From a checkpoint of a small segmentation model.
Model: 2.03M parameters, 48-pixel images, arch poolformer, norm layernorm, activation gelu, moe expert_choice, num experts 32, patch size [2, 2], widths [96, 192].
Training: soap at rate 0.0021, 6600 steps.
Data: 97500 training examples, 8.7 epochs.
Rows from block 3 of a small segmentation model, named by matrix and row number. Rows with one number within an expert belong to one neuron, the router's apart. Each number is 50 + 12 x the weight over its row's rms, rounded and kept within 0 to 99. All counts start at 0. After the name is the row's rms in percent of the matrix's.
After each expert's rows are labels from the 100 images, of 14976, where the router gives the expert most weight on average: "responds to" is what is common among them. Only what is clearly more common there than usual is listed. The data: seven-segment displays showing three digits.
# router: router (model.blocks.3.mlp.router.weight, 32x96, trained with AdamW), inputs 0-95
# up: expert up (model.blocks.3.mlp.up, 32x16x96), inputs 0-95
# down: expert down (model.blocks.3.mlp.down, 32x96x16, transposed), outputs 0-95

# expert 18
router.18 119:71 50 35 56 61 70 44 67 50 36 35 41 53 56 42 46 40 56 49 42 57 34 60 30 49 35 59 53 50 63 60 37 57 65 60 45 42 60 46 65 39 46 68 36 69 37 69 63 62 56 54 54 58 39 48 33 53 49 53 45 28 52 49 32 43 48 34 30 69 49 33 65 51 39 57 26 52 60 42 50 73 60 28 55 58 43 65 50 42 56 37 70 41 29 48 74
up.0 130:45 21 38 54 50 41 35 52 24 42 54 66 29 66 56 44 47 56 40 42 57 58 57 52 53 60 56 64 75 37 38 47 41 53 54 50 67 56 59 51 45 60 32 64 40 54 29 60 49 59 52 58 56 69 35 56 52 37 30 54 49 57 40 67 48 58 47 63 54 37 48 43 64 41 46 24 32 65 58 58 43 48 59 39 55 17 44 63 75 34 50 50 69 35 63 46
down.0 148:63 32 50 43 70 48 38 52 56 63 68 43 40 49 44 50 59 44 32 52 48 46 44 56 58 32 45 32 44 32 60 62 57 51 43 49 25 49 71 45 63 51 59 66 30 53 67 52 47 61 33 64 47 37 50 53 45 59 24 41 56 38 76 66 57 27 34 56 70 42 64 32 53 36 49 66 54 52 53 44 74 27 67 65 54 41 49 33 34 51 53 40 63 53 43 45
responds to: amber glow

# expert 7
router.7 093:48 53 63 42 52 48 48 55 63 50 50 48 44 14 45 42 54 51 48 35 39 49 41 43 28 64 67 32 31 67 69 61 56 56 56 51 40 23 33 56 48 51 64 57 62 72 54 45 36 55 54 38 49 70 29 44 54 46 57 42 66 23 59 45 68 58 31 49 54 58 37 42 35 57 43 43 36 34 61 33 67 55 52 60 58 67 67 44 45 39 57 59 69 35 57 44
up.0 100:63 53 66 48 42 58 61 67 15 76 54 72 32 26 57 43 72 58 63 44 47 40 51 37 62 59 53 44 53 40 42 33 61 55 54 41 30 42 32 67 54 57 35 47 34 57 57 36 49 48 65 63 48 45 42 49 42 69 39 42 56 36 45 49 51 22 47 58 55 48 30 65 39 67 62 26 36 33 57 53 49 64 55 51 45 42 36 39 52 51 39 43 47 60 47 62
down.0 090:64 54 66 73 49 37 82 51 52 64 41 32 45 47 49 57 53 56 39 53 53 63 55 58 58 59 29 63 50 59 55 28 25 60 39 32 50 61 28 67 58 94 47 32 57 72 53 48 52 41 59 43 40 41 52 32 47 52 52 48 42 45 55 57 48 58 63 62 47 52 65 50 38 60 21 48 61 65 40 51 61 45 39 59 55 57 40 59 44 42 66 49 51 62 41 49
responds to: red glow

# expert 4
router.4 102:56 69 65 44 41 53 53 54 40 45 51 41 38 53 64 39 41 50 41 75 38 29 32 39 59 30 68 49 34 44 46 39 62 49 36 75 42 39 52 36 58 62 62 36 61 66 62 56 35 56 32 53 44 38 44 61 44 30 51 34 44 48 43 41 76 52 60 41 51 49 37 57 25 76 49 41 40 38 76 61 50 47 46 56 58 50 41 60 66 55 36 72 36 51 54 57
up.0 101:64 65 66 48 43 32 50 55 55 39 50 63 37 47 71 37 58 34 45 62 50 48 26 62 77 36 58 64 26 59 60 60 57 37 38 71 39 64 59 39 44 41 54 43 60 44 63 49 30 59 34 48 48 44 48 68 40 40 46 50 39 57 51 61 68 57 67 51 33 30 41 57 27 62 41 66 45 61 67 51 39 68 36 39 61 45 33 47 49 48 36 53 70 45 60 40
down.0 080:46 55 36 44 42 40 58 46 47 43 33 55 37 34 60 63 69 44 38 54 71 39 59 56 62 71 42 55 59 38 24 57 57 47 37 38 74 42 29 40 55 20 42 35 55 48 54 37 55 43 65 41 57 62 45 55 45 54 37 36 37 64 57 64 59 34 56 50 38 59 49 68 41 36 59 32 56 66 67 47 74 68 30 41 48 56 47 63 70 45 50 32 43 46 37 57
responds to: dark on pale

# expert 9
router.9 092:38 60 56 68 48 68 68 64 44 51 30 62 57 56 39 59 49 54 69 56 34 57 64 61 69 75 39 29 82 37 29 53 30 54 43 37 52 49 40 48 42 50 45 53 37 53 43 47 56 47 73 53 55 42 35 41 41 69 40 58 65 55 69 62 27 45 63 66 51 48 65 45 57 45 57 32 67 47 52 59 48 48 57 35 44 38 37 45 73 50 55 38 61 38 46 40
up.0 111:49 52 57 65 41 30 36 66 47 46 23 61 48 63 52 26 40 64 32 43 59 55 69 47 35 53 52 34 59 42 34 39 40 43 26 36 39 66 41 42 55 82 47 18 50 40 35 64 54 42 42 49 46 32 28 58 43 50 23 40 46 52 60 52 49 48 54 47 65 50 61 62 56 55 54 60 47 46 50 52 43 70 77 37 53 47 56 52 59 47 53 55 69 40 47 45
down.0 102:50 54 53 43 36 38 42 42 65 49 42 29 54 49 62 43 67 51 51 31 55 48 20 44 28 65 45 44 39 43 56 45 55 66 31 45 55 35 59 58 52 31 47 69 57 44 55 37 49 46 62 62 55 49 31 46 50 84 72 33 55 38 46 47 59 46 37 58 43 59 57 45 36 57 60 36 63 41 41 43 54 59 49 47 20 72 35 36 54 64 46 57 33 74 69 45
responds to: white glow; blue glow

# expert 16
router.16 100:64 67 52 47 49 50 44 76 74 33 56 42 52 59 33 51 66 57 46 61 57 20 40 27 54 51 52 42 48 49 41 36 51 62 52 52 35 55 36 78 52 46 48 53 39 38 57 43 72 47 37 53 39 39 51 45 61 48 49 34 50 69 40 43 45 53 47 35 49 44 46 81 34 69 69 63 58 55 48 59 40 29 50 65 53 67 55 60 40 71 60 60 31 50 53 70
up.0 081:52 43 49 50 49 42 52 44 66 57 69 50 62 37 67 21 64 30 55 52 64 62 38 67 38 39 18 55 38 52 58 66 52 47 43 69 41 47 77 41 81 50 53 62 42 48 54 37 34 56 49 64 54 58 61 81 56 50 53 65 41 48 45 54 55 46 75 53 27 29 56 39 48 57 46 65 56 42 63 48 35 59 50 44 52 44 46 34 44 47 35 50 39 41 49 41
down.0 120:49 51 32 21 34 52 62 61 51 30 36 60 47 34 58 60 57 43 56 57 67 55 71 51 53 62 41 69 45 47 43 46 46 41 50 38 72 56 36 50 41 67 38 46 62 52 44 49 68 47 71 28 64 54 48 49 46 49 53 73 42 49 63 41 33 68 74 45 21 59 45 59 53 51 62 48 48 56 53 62 32 69 35 33 47 58 65 53 66 53 48 52 35 49 77 50
responds to: amber glow

# expert 19
router.19 106:57 63 54 56 51 55 26 63 57 57 54 36 45 49 43 51 54 68 35 64 63 67 54 60 41 73 40 29 71 45 49 40 40 62 86 38 53 54 48 58 42 48 59 60 29 60 59 39 70 39 45 56 24 41 42 68 42 61 50 71 51 53 36 64 41 40 60 62 44 40 70 41 58 50 35 44 76 52 49 63 36 54 33 53 66 58 47 38 55 37 50 42 35 58 42 57
up.0 057:53 41 34 46 39 44 51 61 54 47 40 57 55 49 43 49 68 52 61 41 29 58 56 79 62 60 17 47 46 62 49 59 73 35 63 48 48 59 56 69 76 58 54 74 52 39 40 52 50 55 41 63 54 62 46 75 45 59 64 57 59 46 44 43 40 44 47 62 21 45 21 36 57 61 38 53 52 49 58 39 51 52 52 49 49 49 69 39 34 68 30 61 33 41 37 54
down.0 063:45 41 56 33 54 27 61 54 45 50 41 48 47 50 40 68 44 55 55 45 67 43 45 49 55 61 58 69 33 38 44 44 31 66 44 29 63 22 45 52 64 50 45 30 57 50 30 50 45 31 70 48 30 71 62 28 34 46 40 38 39 55 57 43 46 50 40 37 37 56 69 51 61 40 32 41 65 51 52 50 48 61 45 67 50 65 49 65 49 56 56 20 37 76 41 57
responds to: dark on pale

# expert 1
router.1 101:48 62 58 55 39 53 60 23 62 48 53 40 48 35 50 54 59 21 64 47 12 58 41 45 57 61 32 57 47 36 64 63 54 51 67 50 48 73 60 45 60 43 39 50 43 55 43 25 28 53 40 66 53 29 66 36 52 70 50 64 45 52 60 58 39 34 56 65 45 69 63 35 52 61 43 38 69 39 44 41 41 58 45 50 51 68 42 48 64 56 53 33 46 64 45 56
up.0 107:39 52 52 61 48 44 37 58 51 41 70 56 30 36 51 28 36 37 53 46 43 51 47 31 25 49 40 63 74 32 59 56 44 56 41 55 60 40 51 52 61 49 41 44 44 83 62 64 26 75 35 46 67 30 61 49 67 40 49 41 49 63 45 63 63 40 43 61 48 79 71 53 49 47 41 72 55 55 36 59 54 48 57 39 38 57 44 52 61 48 39 53 35 52 52 64
down.0 103:38 43 44 51 45 60 45 45 47 74 61 74 44 71 59 53 54 60 65 61 34 58 43 36 48 43 29 44 52 61 50 61 68 28 39 39 61 63 61 44 59 39 46 56 36 51 31 51 56 49 73 64 72 66 42 59 65 38 45 40 41 40 56 67 41 53 42 53 53 40 45 43 71 43 63 51 33 62 44 56 35 29 51 34 50 41 59 39 75 75 48 64 64 36 42 38
responds to: blue glow; white glow

# expert 29
router.29 097:32 38 53 66 55 33 71 43 37 52 41 53 40 43 73 79 52 41 64 38 29 49 65 54 57 38 35 55 52 42 51 54 49 61 53 49 76 39 51 34 76 58 50 45 55 69 35 60 46 49 52 51 39 57 68 42 60 48 65 35 35 47 64 38 43 51 46 52 73 43 53 73 50 41 38 42 43 61 27 46 76 61 53 31 36 45 66 55 66 57 48 46 64 55 39 51
up.0 068:44 38 61 46 47 65 48 63 64 37 54 36 44 35 47 50 63 54 61 17 55 53 54 32 44 62 39 50 64 73 59 36 38 55 77 29 65 56 65 62 49 46 56 45 30 49 60 16 60 51 72 64 58 50 49 41 77 41 56 44 60 48 59 43 44 30 44 66 56 51 55 54 58 31 56 52 46 47 55 36 58 47 48 49 46 63 52 35 36 42 45 49 28 42 24 52
down.0 070:49 26 56 66 69 54 51 49 50 57 55 48 42 52 36 56 60 37 55 41 42 67 36 57 57 29 34 35 62 57 67 52 58 58 27 49 33 71 58 60 74 46 65 49 38 59 73 39 41 55 41 69 40 38 44 36 44 62 54 34 63 56 58 36 58 32 37 63 60 41 65 39 60 43 38 67 57 60 49 51 58 35 69 58 57 45 54 62 35 34 48 50 62 71 28 39
responds to: blue glow

# expert 23
router.23 085:50 39 35 44 63 48 49 33 72 33 50 47 51 39 52 69 67 50 32 43 63 42 53 58 39 35 54 78 35 54 61 47 39 62 48 41 69 56 68 71 38 47 40 59 66 60 32 39 51 54 36 61 40 61 49 58 52 46 67 42 47 44 35 23 38 79 29 50 41 36 47 62 49 63 40 53 68 48 47 57 68 60 58 49 51 48 64 56 29 69 35 47 60 60 46 53
up.0 096:44 47 38 52 63 42 51 44 35 42 91 63 37 44 43 52 54 47 46 54 25 33 51 46 42 47 55 58 47 31 62 63 59 64 36 72 64 29 54 69 54 46 51 57 52 86 44 56 26 54 44 53 76 51 44 54 69 52 60 44 73 72 44 55 56 53 32 37 41 47 55 45 50 53 43 53 44 29 63 49 61 50 45 55 49 47 40 51 53 60 39 23 43 58 60 50
down.0 097:43 35 62 66 57 55 61 57 44 68 59 68 35 29 63 56 32 51 73 65 55 73 59 56 47 44 64 48 54 56 37 61 37 36 46 49 25 63 45 64 45 53 55 32 57 41 46 44 80 36 43 71 64 57 61 66 66 43 50 45 33 33 44 50 58 45 41 48 44 34 49 25 65 38 49 60 42 49 68 28 42 49 41 64 61 42 52 56 52 50 26 49 61 51 50 61
responds to: dark on pale

# expert 26
router.26 119:65 54 55 51 51 65 71 49 53 46 44 43 65 45 44 45 34 42 44 63 65 64 62 47 58 39 43 55 65 39 56 41 61 63 38 52 33 59 50 50 62 45 57 21 60 51 40 56 60 29 46 42 38 33 71 42 37 59 44 34 45 33 40 29 46 39 56 24 54 44 43 60 37 38 76 38 57 68 44 54 56 44 42 38 44 46 52 54 52 61 63 64 61 44 39 92
up.0 111:47 08 29 58 65 52 56 49 17 29 22 42 52 53 54 46 48 47 50 47 54 64 60 41 62 45 40 39 46 49 29 48 52 54 42 33 51 53 54 69 65 68 53 55 53 46 24 56 47 37 50 45 41 57 53 41 48 36 56 48 43 47 24 47 41 61 52 59 66 47 58 52 77 51 49 48 41 52 44 61 74 68 61 39 47 34 49 66 64 57 51 55 27 45 42 53
down.0 142:39 60 79 62 29 53 62 47 61 47 33 54 62 41 57 40 48 62 67 57 55 58 53 50 55 66 51 72 64 63 31 36 34 47 55 56 55 52 24 40 34 58 45 38 78 52 52 36 51 48 70 41 52 48 46 57 49 48 62 64 47 58 27 41 30 63 70 46 31 58 37 57 29 72 45 34 49 45 53 48 42 65 31 41 41 57 34 57 51 43 52 57 43 50 72 54
responds to: green glow

# expert 0
router.0 085:26 60 59 36 26 46 49 39 54 38 60 54 44 42 54 58 50 74 39 54 37 26 35 33 41 68 54 47 50 40 52 48 58 32 66 61 57 27 46 36 66 55 51 55 48 64 51 35 58 73 58 25 59 51 46 50 53 47 40 55 52 71 51 64 72 79 28 33 57 57 50 61 40 45 66 36 35 46 47 41 60 48 41 63 37 52 37 51 59 58 39 63 50 51 64 60
up.0 110:45 51 47 31 42 55 50 69 46 51 58 71 63 33 39 49 72 52 56 69 49 44 41 51 40 56 44 25 52 57 28 46 60 58 52 49 48 58 15 58 90 72 42 58 36 52 46 38 57 50 58 53 54 32 41 39 47 46 43 35 54 55 39 57 52 48 46 52 67 36 48 70 46 83 27 41 49 50 41 52 69 50 50 52 40 56 58 47 51 40 37 49 28 58 58 55
down.0 110:52 48 66 55 33 47 60 59 55 46 33 38 56 42 56 43 40 52 59 58 56 71 75 41 61 45 46 54 69 48 37 41 41 54 65 49 54 49 29 46 36 92 29 41 80 44 43 63 49 42 64 43 54 41 40 47 47 59 74 50 50 82 35 29 50 59 58 45 22 53 37 54 38 65 48 44 49 47 50 57 40 60 42 38 38 70 46 45 53 44 54 47 42 50 35 52
responds to: red glow

# expert 27
router.27 110:53 53 75 61 41 48 40 27 54 46 36 52 67 59 76 52 39 54 45 45 64 57 32 69 53 51 65 61 44 41 53 34 46 50 51 59 56 49 55 57 44 38 52 46 78 44 52 42 47 58 51 53 33 50 79 56 58 56 74 59 35 54 80 44 62 58 46 47 38 42 65 42 23 41 61 47 50 46 40 46 47 44 44 47 57 59 45 40 24 69 47 79 34 70 48 44
up.7 097:53 53 68 65 65 57 48 40 56 38 35 51 33 73 66 38 38 58 31 73 67 56 41 60 47 56 52 49 55 47 53 30 46 69 55 57 50 70 57 36 40 50 65 41 58 53 66 64 60 59 61 47 29 45 66 34 60 56 51 62 48 69 78 69 71 38 57 37 44 48 59 39 42 40 60 55 53 35 24 31 37 40 36 58 51 48 36 56 39 44 49 45 32 61 58 44
down.7 092:47 47 49 50 43 35 45 55 30 43 29 62 61 62 37 45 53 66 54 31 57 43 41 53 41 48 43 54 54 62 66 34 37 53 55 34 61 36 32 54 50 47 76 39 70 65 48 53 29 61 47 29 37 72 42 52 44 36 46 61 59 73 56 30 49 75 66 37 27 59 52 71 40 72 34 38 58 54 49 64 42 70 55 56 52 51 41 63 54 37 54 63 53 46 37 49
responds to: dark on pale

# expert 28
router.28 073:62 46 47 44 50 65 59 38 41 59 52 38 64 76 41 59 60 61 45 35 72 47 67 50 52 58 45 58 44 58 41 46 54 53 68 44 55 55 29 49 52 49 46 73 37 56 64 41 69 61 65 42 44 47 48 46 48 38 54 31 67 25 58 35 42 50 19 47 63 46 66 52 35 32 81 67 47 51 45 56 56 77 41 47 56 43 45 30 46 39 42 52 72 54 34 53
up.0 094:23 34 47 35 42 29 38 25 45 36 21 68 66 63 66 66 41 41 43 53 40 56 51 60 47 45 33 66 33 42 43 44 37 35 35 61 52 52 74 28 33 64 54 58 49 33 32 45 62 50 65 44 38 61 48 43 38 51 47 40 31 47 53 58 56 51 50 49 46 47 49 56 46 57 55 67 67 65 57 58 61 53 70 49 52 42 48 66 62 41 47 70 64 39 62 55
down.0 089:20 40 64 45 52 54 45 47 41 52 57 58 52 68 60 37 49 55 43 83 36 45 58 73 56 45 32 63 59 36 40 56 74 41 53 56 58 51 52 25 40 61 36 59 44 46 43 66 53 63 64 61 51 56 42 55 62 34 43 66 41 51 41 69 27 47 58 65 60 30 32 53 55 44 58 71 36 66 48 41 48 30 33 54 52 64 61 23 56 59 43 48 54 52 47 42
responds to: dark on pale

# expert 5
router.5 112:35 41 52 60 54 54 73 46 56 44 53 34 45 34 41 62 55 37 71 31 17 57 62 41 67 76 44 44 60 60 52 48 38 39 71 33 61 53 45 48 68 60 48 57 50 57 52 33 53 38 73 58 60 62 56 43 61 58 62 72 55 38 51 25 29 49 46 50 55 60 49 44 62 32 53 58 50 60 44 39 62 60 68 42 54 50 63 67 34 54 42 34 48 46 33 32
up.7 108:47 44 51 62 52 45 55 49 38 45 18 42 51 59 59 61 44 54 49 53 50 51 55 59 62 17 34 32 48 50 43 45 49 63 36 48 44 50 37 52 69 52 58 33 55 55 40 71 63 34 48 50 41 48 50 23 41 41 55 51 36 51 25 39 49 69 62 44 65 62 47 63 43 63 52 43 47 55 24 96 60 57 67 57 47 37 58 62 73 59 49 49 46 54 51 46
down.7 132:51 70 48 54 33 31 71 59 50 45 35 51 66 42 47 39 65 64 68 45 59 48 48 40 45 68 58 67 51 56 48 30 42 52 50 30 69 38 25 63 48 35 44 36 67 42 47 36 37 38 77 42 42 45 41 46 42 52 66 56 44 64 48 33 44 72 66 44 33 53 38 63 33 68 45 27 45 48 48 58 41 67 30 39 42 54 37 51 52 47 57 59 35 43 50 62
responds to: blue glow

# expert 24
router.24 093:65 39 49 41 47 51 62 31 53 52 25 55 46 68 62 58 34 45 36 68 35 55 44 62 64 40 51 48 63 26 37 44 31 46 39 71 45 58 73 31 35 51 67 44 40 46 54 61 23 50 41 42 40 44 51 42 32 34 48 69 47 61 62 59 58 46 68 37 45 39 55 48 41 48 32 57 65 52 51 37 36 56 53 48 59 52 29 77 57 54 66 43 62 62 65 40
up.0 110:36 44 64 43 33 43 24 32 47 25 29 49 63 61 58 40 30 57 36 63 60 31 33 48 25 40 61 46 52 41 38 36 27 56 33 57 51 59 56 44 24 53 68 45 69 42 53 61 54 64 50 32 40 42 56 45 45 30 41 39 38 64 64 51 63 62 53 40 63 58 64 60 50 64 49 56 60 60 35 47 54 64 57 57 67 59 53 56 61 55 58 59 52 56 67 40
down.0 087:62 37 67 54 52 53 60 56 51 50 40 26 55 46 20 31 60 30 59 45 43 64 32 66 58 63 53 58 59 52 77 42 51 39 23 59 48 60 31 55 62 26 58 42 65 66 55 34 39 56 75 54 41 56 35 46 34 62 53 45 46 71 52 38 43 61 59 55 40 47 49 43 30 61 35 53 44 44 46 36 77 44 48 52 49 53 53 55 48 48 58 57 31 47 32 57
responds to: white glow

# expert 21
router.21 118:65 64 54 54 78 64 46 50 63 47 61 41 58 34 24 62 59 43 42 58 50 33 38 31 46 33 64 51 44 63 59 35 48 68 41 43 49 45 45 71 30 42 48 43 59 45 63 43 53 60 45 52 54 55 79 32 51 50 54 54 36 54 49 56 30 55 58 27 40 61 33 59 43 56 65 67 51 60 45 66 43 27 48 54 40 72 51 44 38 60 49 53 46 48 41 84
up.0 069:42 57 44 45 40 49 61 14 34 37 51 58 56 43 46 55 26 35 44 38 52 31 40 64 63 47 39 67 41 34 52 42 43 42 46 59 59 51 33 36 46 37 23 40 51 64 42 31 38 63 42 29 43 63 65 45 54 47 51 39 50 62 72 60 53 70 40 43 60 49 54 70 59 40 57 53 66 41 50 41 56 48 59 44 55 61 44 57 63 46 50 49 89 54 72 46
down.0 115:53 69 65 80 30 48 64 49 60 36 36 35 50 50 36 62 48 56 65 32 63 49 45 26 45 40 55 55 52 74 57 47 51 47 49 37 57 40 48 49 33 34 56 36 63 48 52 49 50 35 64 46 50 50 43 54 65 67 62 54 58 60 31 36 51 62 53 41 42 68 39 72 30 73 42 32 42 40 46 62 61 81 57 42 41 47 27 64 53 59 58 67 54 46 50 54
responds to: green glow; amber glow